config.yaml
train_examples: 145000
init: "torch_default"
optimizer: "soap"
shampoo_beta: 0.99
max_precond_dim: 1024
adamw_lr_other_params: 0.00091
epochs: 8.7
weight_decay: 0.1
Rows from block 23 of a small model that predicts escape time at each pixel, named by matrix and row number. Rows with one number belong to one channel. Each number is 128 + 32 x the weight over its row's rms, rounded and kept within 0 to 255. All counts start at 0. Numbers have three digits each.
After each channel's rows are labels from the 100 images, of 14848, where the channel reaches its highest value: "strongest on" is what is common among them; "patch colour" is the nearest of a few named colours to the mean colour under the peak. Only what is clearly more common there than usual is listed. The data: views of escape-time and Newton fractals. In brackets: how many of the 100.
# conv1: bottleneck pointwise conv (model.blocks.25.conv1.weight, 128x352x1x1), inputs 0-87
# conv2: growth 3x3 conv (model.blocks.25.conv2.weight, 32x128x3x3, transposed, each kernel summed), outputs 0-31

conv1.101:110128177189106132126152142108131146091166168141192115158090142103141154171106175131061160104123132134141130195128105082008086157143060125087122178107137100051114099134116120108123119113144143130136117141113152142084177151158187128102124154118091105133141129132110
conv2.101:094101134077105119144109125074114121048119124105136131044147094142101144072101107120137126078128
strongest on: tricorn (36)
patch colour: black (59)

conv1.83:130115144111114130122104131115165116083090151132072134111071090130118133111091101081152187086119103151110099103112097099129110130150128091136126126105157101117133184116094104106116092098114127132133104135121098106109106135154100126113134151107150088132122075086121
conv2.83:110086141160110129121133119116139115081142078043119172086078097106100095116084119154113080137092
strongest on: tricorn (62)
patch colour: black (90)

conv1.66:121084146098166095115113157143151092120134100180187128152093078108099137123186110101187159149111094151099131163137140159106118161164159085169114160070109131182109096044131171088194082109138147109191113128098148130102138151136122102086109137160140155110144137163113
conv2.66:148065081116111106110133121063071121126089099143161136105085120116155067100082131151080112134106
strongest on: Mandelbrot set (42)
patch colour: black (76)

conv1.59:138151107120154110119094143128150117133084085166108110129078084149119193107083112126131156110121129104096132106122115151089118184127146135080118175205186113139085163079080126093116158167116126091175162118074103122111114120158136149048130131177125110150139129081156
conv2.59:069122162155087116107040080133098113074109136070128129144147090146136127085129127103118103089139
strongest on: burning ship (93)
patch colour: black (65)

conv1.71:140116112152113120110155115154206145166139122172126090167090158139123104127112215108132095143161111185144113137118124194085157172121134139149150149104157145209130064093109167112120114083147142085115115122085108154103119115132157154148151110148181126110113159120083
conv2.71:099083128105118115118070090058092169109086106158141127080114115144099084110099129169094100113084
strongest on: Mandelbrot set (58)
patch colour: black (66)

conv1.20:128073176137145168120120104113141088180090179163171143154104138146137120114083178116185096105131161185149120115123099132104135119128112123111154164162179135209115127149181086106158096092061142129141131099141071105167088070124148108085133129147147111121134151060134
conv2.20:067111185146128099094130134134112123109081196141099158148104126107130230145114124132158132145138
strongest on: tricorn (64)
patch colour: black (68)

conv1.124:058159083131174087149138149120133183100133121135097102169124122145126131157034144107139152104168112148111122193119138142104121115127039150063132124142202174174087164135103116087135096144056069118107165147079120122091109171136150151087159128135080162134155107165096
conv2.124:152108048150162105138183125153151084210173091105157116134081122097135131124105123140114099108126
strongest on: burning ship (53)
patch colour: black (64)

conv1.107:135122131147129147104139099106148160082151119065121140095118168131156139089012129122111121155128097089133136148138106086103114173112109129126105126131121085125111095102130122124117100139077147116117106138114128147132166126140130147119107144123112124092097159108140
conv2.107:082085149074129115133106129056082101065116150148137135138131142156097134099087084118148192106117
strongest on: tricorn (82)
patch colour: black (83)

conv1.92:125148114076125056133096080106130068139100094120108102083117110140117127125110140100106096110103118099123103103130139130108104154132070144097115095161139133156049095135116162087127185117101079134177172107089117054124019121145136118124097124158133119158124142100121
conv2.92:104113153119138130148107130112137151070109159216129076151138112118092112184138159057162119095131
strongest on: tricorn (98)
patch colour: black (63)

conv1.65:157133135109137132147168111122166110093125168132054114044169123142125154149083203113054171194121131168117118191134111171025136171101071150132171124133108122187099114073138162142149085070120122162156142078148095089163135157185149122121128097106161101104125160107134
conv2.65:115076118108111105132104096068107141099143097125130133081096124155097072092090132180120095081066
strongest on: Mandelbrot set (60); tricorn (27)
patch colour: black (100)

conv1.21:078159054126122087120174119123209125043142097070160117109132137099152103142091120127068135099137113091135104123139136092035102167139010143072136154117162106110113166142063119175118053135115112087126175132107141136154119142141172105096095125131064106120165113101099
conv2.21:112078128143111103138118122122133146101158065072137149133050115106133077127073116164123078083105
strongest on: Mandelbrot set (50)
patch colour: black (82)

conv1.102:132143094050131105076136072096141098134130130154121102108118142087165140111068153142116087108135175171156149088120130122082118177102060165123129103108153096121145119141118136172170070120162096121143135140142114152130108108169136096106186110115129085150165166077149
conv2.102:090106144136118100120132102040094151079140112165142132100046110135111126133112120179131120068111
strongest on: tricorn (48)
patch colour: black (93)

conv1.89:090154139128147106110099075110146139124151130150117134177166141118149196156143111108133154139159096109172109174133134117061090157135076136067111092134098156116104115087128087105121123157131114134091142096111125096116199171144103120145144145121112094126110129118122
conv2.89:100113133111145120190089155197146133138109161051132150086139132064099102129133073151141125118107
strongest on: tricorn (49); Mandelbrot set (40)
patch colour: black (57)